python train.py --image_size=64 --crop_scale_min=1 --color_jitter=0.2 --num_classes=7 --isotropic=false --drop_path=0.05 --depths=[6, 6] --residual_init="none" --eps=1e-08 --one_sided=true --max_steps=18200 --batch_size=256 --final_lr_fraction=0 --adamw_weight_decay_other_params=0.05
Rows from block 4 of a small segmentation model, named by matrix and row number. Rows with one number belong to one neuron. Each number is 128 + 32 x the weight over its row's rms, rounded and kept within 0 to 255. All counts start at 0. After the name is the row's rms in percent of the matrix's.
After each neuron's rows are labels from the 100 images, of 14848, where the neuron reaches its highest value: "strongest on" is what is common among them; "lies over" is the class under the peak. Only what is clearly more common there than usual is listed. The data: drawn human figures in many poses.
# fc1: MLP up (model.blocks.4.mlp.fc1.weight, 480x80), inputs 0-79
# fc2: MLP down (model.blocks.4.mlp.fc2.weight, 80x480, transposed), outputs 0-79

fc1.319 097 [122 140  55 106 154 148  99 133 134 158 111 190 141 170 157  97 153 191 141 129 114 179  83 119 146 165 118 135 194  62 104 133 176 117 122 144 130 133 190  91  89 130 128 131 167 159 165  74 120 110 131  67  91 114 125 177 130 134 127 141  80 157 137  61 118 170  67 148 112 103 146 122 143 170  90 148 146 105 130 128]
fc2.319 121 [123 148 145 143 184 133  85 128 110  49 128 157 173 154 236 181 112 169  97 118 110 112  94  80 150 137 187 124 146 131 105 142  58 129 153 120 101 120 119 114 138 170 132 172 164 148 108 103 114 146  77 141 184 123 127 103 119 103 123  78 130  98 107 135 101 134 141 150 134 164 139  83 125 131  68 165 149  78  97 105]
strongest on: lying
lies over: leg; torso

fc1.7 103 [112 149 179  96 115 161  77 146 110 104 107 149 112 119  95  87 108 150 127 110 102 153 188 183 135 101 120 179 130 219  81 116 126 142 133 120 139 137 167 153 159 121  97 161 118  98 234 109  53 163 145 103 205 129  90 129 130 141 127 126 148  92 123 134 104 147 108 137  79 166 136 112 111 125 149 118  82 133  98 102]
fc2.7 097 [120 102 149 107 130 158  95  59 133 179 151 134  89 150 100 150 169 172  97 140 152 130 143 127 117 120 120 133 141 177 139 156  86  96 167 115  93 115  95 118 123 124 145  61  89  93 150  66 154 115 137 136 108 126  81  67  64 110 141 152 148 157 100 169 107 202 106 193 119 161  70 151 112 113 175 123 156  77 121 102]
strongest on: stocky; walking
lies over: hand

fc1.36 117 [154 142 125 164 102 116 106 150 128 123 149 133 185 134 166 147 177 155  70 171 145 143 109 134 152 154  75 127  86  35 158 117 138 133 107 179 140 125  61 151 102 148 129 129 111 145 147 120 125 142 116  87  97  82 205 148  68 105 136 152 158 132 107 155 129 137 119 121  74 122 137 124 102  87 205 141 114  54 116 167]
fc2.36 121 [104 140 108 126 116 157  98 149 145 116 145 131 125 140 141 150 129 170 105 143 127  39 121  90 118 140 127  97 106 124 107 157 186 134 123 134  79 111 151  78 192 118 132  97 108 152 130 147 110 189 110  52 101 102 217 115 134 137  90  80 125 131 131  80 126 198 116 117 134 147  67 150 153  83 124 124 162  45 119 137]
strongest on: star jump
lies over: leg

fc1.442 098 [130  98 123 121 109 114 205  61 113 143 115  86  75 161 111 141 170 109 148 174 134  90  71 160 168 138 154 157  93  88 129 117  95 182 127 111 134 139  80  68  82 127 147 148 122 146 106 148  67 105 147 152 138 122 132 123  52  94 173  80 159 170 122 142 173 109 179 162 153 156 163 139 146 126  90 126 100 133 100 120]
fc2.442 078 [128 123 140 150 130 186  91 134 110 165  53  86 135 190 128 185 168 139 143 129  87  55 161  94 144 124  76 109 121  92 134 122 167 137 152 136 113 121 139 160  86 111 115 154 150 131  85 170 134  61 139 147 149 136 162 147 108  90 167 155 121 184  72 118 177 103 126 172 149 170 128 110 118 185  68 160 112 154 131 120]
strongest on: stocky; lying
lies over: torso

fc1.6 092 [131 148 131  88  88  99  36 157 173 111 146 105 129 133 172 132 147 189 112 118 137  54 130  80 126 119  90 125 130 105 137  92  94 128 105 121 117 165 134  86 216  96 151 192 119 139 116 183 111 116 149 167 103 109 145 102  68 174  95 125 158 124 123 100 162 185  92 162 140 133 146 116 119 166 161 113 132 112  94 106]
fc2.6 109 [ 85 110 148 100 198 171 146 108  79  87 114 175 119  98 186 127 125 105 158 112 192  80 141 127 110 130 167  89 112 114  83 126 132 144 127  80 101 138  96  52 135 148  82 149 143  89 190 136 125 117 138 104 103 103 109 167 105 123 170 135 186 129  99 122 115 109  75 135 121 169 110 149 120 126 179 124  54 170 109 148]
strongest on: stocky
lies over: foot

fc1.135 082 [142 162 202 141 127 107 117 142 176 129 120 108  71  94 143 129 128 102 169 140 174 157  88  58 112 161 124 119 130 217  72 133 105 156 184 148 162 118 117  66 126 127 131 222 115 125 141 137 116  90 169 143 147  67 127 106 107 154 113 152 112 155 103 115 144 143 103 166 142 132 102 128 116  63 157 152  91 142 112 124]
fc2.135 112 [139 168 179 143 195 139 118 121 124 129 105 112 127 129 252 136  55 112 128 112  98 141  67  92 150 151 184 149 121 152 174 137 174 143 119 125  89 127 118  91 102 109 139 140 106  97 127 110 181 152 152 146  88 149 121 138 115 115 128 172  79 126 107 123 176 117 126 149 161 137  73 156 145 127  77 160 114 102 120 190]
strongest on: arms up; splits
lies over: hand

fc1.383 121 [167 126  69 131  96  93  87 133 157 175 114 150 133 106 126 123 121  89 159 167 158 110 118 102 120 101 175 148 198  50 113 117 153  94 140 137 113 149 144 115 155 112 108 119 157  96 161 127 106 151 168  76  57 109 167 173 143 154 129 163  66 120 107  96 117 124 107 119 108 112  88 161 196  95  74 112 127 171 169 175]
fc2.383 109 [160 102 132 133 162 148 132 100 139 166 147 171 159 140  93 113 163 125  90 135 182  51 138  72 175 128 145 110  91 182 145 151  50 106 163 166 156 100 123 129 115 155 119 139 106 131 125  90 112 177 122  96 164 113 117 122 115 113 114 147 128 105 139 116  47 113  63 213 159 117 142 132  63 168 138 143 117 104 157 107]
strongest on: stocky
lies over: torso; arm

fc1.343 119 [151 114  62 104  83 121  81 123 162 144 118 111 112 124 111 105 143  33 167 162 105 104 132  92 152 123 164 201 199 137 136 133 184  83 153 154 148 133 110  95 129 133 117 107 147  88 111 121 200 157 134 114  95  90 155 175 140 170 122 188 115 109 109 115 125 124 120 133  95 129  88 150 167  89  81 125 141 145 185 148]
fc2.343 099 [ 98 120 172 173 141 169  97 102  88 130  94 164 127 144 128 127  68 155 123 126 140 153 139  93 124 104 217 146 129 124 166 202  96 168 115 124 127 147 150 110  81  86 101 121  97 167  78  96 114 179 111  93 172 147 164 119 190 114  99 123 117 123  81 119  90 130 147 192 135 144 148 118  84 171 121 131 128  83 184  93]
strongest on: stocky; squatting
lies over: torso

fc1.22 103 [169 168 120 132 135 143 146 109 183 139 197 151 130 155 127 137 145 149 109 134 108 116 173 142 167 110 154 149 186  85 185  85 116 197  92 125 152 103 135 156  99 146 176 132 101 157 153  98 128 104  84  95 144 136 126 169 112 139 175 122 169 121 112 100 124 133 105 184 147  99  93 143  10 134  84 164 102 102 144 149]
fc2.22 089 [142 189 143 137 129 154 137 169 115 113 106 127 128 121 105 153  97 124 113 106 123 167 125 124  78 167  97 166 195  69  95  88 154 137 188  99  98  60 112 102  95  52 169 124 113 129 149 152 129 108 171 179 123  82 151  98 120  78  93 160 106  93  98 130 173 117 148 143 171  92 147  94  69 171 133  82 132 138 111 138]
strongest on: star jump
lies over: leg

fc1.226 057 [156 172 146 127  92 160 129 180 173 162  88 120 122 102 120 117 100 192 122 152  97  76 113  70 109 162 158 123  96  85  74 149 117  96 198 158 116 108 134  52 177  98  97 118  98 128 122 185 159 100 129 165 111 116 133 138 152 145 116 167 150  78 160 148 189 158 111 139 103 120 163  71 136 105 133 108 116  78 122 113]
fc2.226 099 [105 172 136 134 129 122 130 117 111  78  92 124 137 177 255 131 135 132 116  75 121 143 127  88 126 127 190 150 146 129 146 123 131 145 145 121 126 129 167  82 105 139 144 149 125 117 125 161 154 114 146 162 127 151 128 161 131 132 150 113 129 134 117 183 160  94 128 101 132 137 114 149 160 136  54 109 147 141 109 133]
strongest on: arms up; lunging
lies over: head

fc1.314 123 [110 107  69  81  84 117 146 138 130 137  91 128 136 108 132  73 147 189 178 121  99 179  78 198 155 115 129 121 165  60 120 106 167 166 125 147 144 144 111 135  79 122 146 124 145 118 143 135  43 104 129 176 143 128 160 150  83  89 146 128 167  77 162 148 108 106 141 135  90 131 131 105 185  95  67 136 141 150  87 146]
fc2.314 116 [166 125  85 158 135 105  82  84 162 138 134 114 123 124 119  57 115 157 132 159 124  90 108 162 209  77 126 121 154 143 155 190 166  77 108  95 158 127 146 158  96  86  93  96 159 154 138  96 137  65 108 175  87 174 160 163  93 136 156 141 117 149 136 119 125  94 183 128 113 163 143 132 103 149 136 157 106 147 108  46]
strongest on: star jump
lies over: leg

fc1.83 098 [126 152 118 121 122 134  62 147 120 140  70 130 126 110 109 145  93  59 115 157 128 154 156 106 123 174 168 131 114 129 136 158 103  51 113 149 164 182 196  86 183  82 134 154  78 100  98 176 120 176 139 145 140 108  96 177 175 114 130 132 187 104 117 142  94 136 115 134  91 161 127  64 115 103 137  80 154 153 107 166]
fc2.83 083 [139 173 179 105 133 170  77 102 123 121 128 154 130 146  76 143 124 105 120 172  96 120 177 125 109 143 121 113 127 160  51 152  87 138 171 126 110  82  75  98 114  84 165 160 100 106 112 135 113  93 129 134 108 184  87 106 191 171 133 115 143 149  94 147 157 176 158  52 129 127 134 194 102 157 147 128  95 137  78  85]
strongest on: arms up
lies over: foot; head

fc1.386 091 [114  99 125  72 117 138  93 183 157 142 176 172 137  92 156 129 121 143  80 107 125 103 163 114 153 129 108 179 174 102 185 143 165 163 134 159 100 100 109 108 129 165  83 132  89 143 120 105 164 133 140 163 155  83 133 153  22 176 105 136 162 130 149 114 162 144 109 185 156 141 108 114  81 199  89 117  99 118 122 158]
fc2.386 130 [124 130 129 120 184 134 140 121 111  93 103 122 107 166 255 133 108 142 115  87 140 167  79 110 110 131 172 170 140 132 152 127 143 127 131 135 136 134 150 140 125 136 141 148 157 131  99 119 147  99 100 155 140 113 110 131 118 110 148 134 118 146 107 128 132  99 118 129 125 118 134 128 123 130  69 153 136 138 119 119]
strongest on: star jump
lies over: leg

fc1.467 103 [146  83 153 172 161 141 112 175 112 143 102 138  58 162 121 118 146 146 103 142 177 119  92 157 116 201 116  98  92 210 131 180 111 130 119 122  75 170  78 120 126 128 113 162 159 181  67 133 128 140 156 147  77 105 106  97 115 147 129 127 132 144 127 122 188 149 122 140 121 116 128 101  85 121 164 124 122 151  36 171]
fc2.467 095 [147 138 166 126 176 143  88 180 122 129 204 141 167 131  82 143 140 123 102 185 135  76 126 134 166 111  99 132 118 144 155 139 118 109 137 104 149  78 105  97  91 106 135 126 104 177  95 122 150 144 159 129 125  82  81 227 134 137  59 102 128 166 176  98 137  96  66 148 139 174 110 129 135 111  83 162 153 167 142 160]
strongest on: star jump
lies over: hand

fc1.14 092 [142 132 150 130  93  74 220 185 153 181 116 111 106  81 124  88 138 107 105  96 153 134  73  78 157 108 133 145 138  81 127 107 177 113 116 108 113 144  77  73 180  89 111 159 146 134 170  90 138 151 153 102 131 130 118 141  68 119 185 127 181 110 143 127 143 118  90 135 152 120 109 100 184 182 157 100 168 153 133 131]
fc2.14 114 [105 158 124 110 185 134 132 108 106 117 119 152 102 166 255 131 102 135 146  89 126 126 105  82 105 129 186 158 146 151 145 147 136  76 137 136 165 124 159 109 114  77 139 165 146 112 103 139 142 107 106 151 114 122 137 116 105 116 161 132 131 161 127 137 120  74 151 141 124 138 125 115  57 144  54 114 159 146 104 125]
strongest on: star jump
lies over: leg

fc1.224 080 [118 161 171 172 118 125 207 143 101 131 154 128 138 125  40 103  91 109  89 145 127 154 131  92 111 154 161 138 125 216  76  85  78 108  95 112  98 180 152 127 119 139 113  98 151  94 139 146 160 124 114 109 102 125 121 101 121 115 141 153 171 146 109 118 110 169  82 148 100  91  71 159 163 101  86 129 165 174  65 123]
fc2.224 103 [130 117 176 106 127 156 157 109  63 109 134 137 144 158 170 217  86  93 140 137 137 185 175 117  82 107 158 119 141 102 149 123 139 178  96 121  89 153 118  94 119  38 103  85 123 130 161 140 118 136 131 119 132 107 139 142 141 146  39  85  79 121 123 113 151 119 110 126 157 174 151 129 163 174 186 174 111 115 157 130]
strongest on: stocky
lies over: leg; torso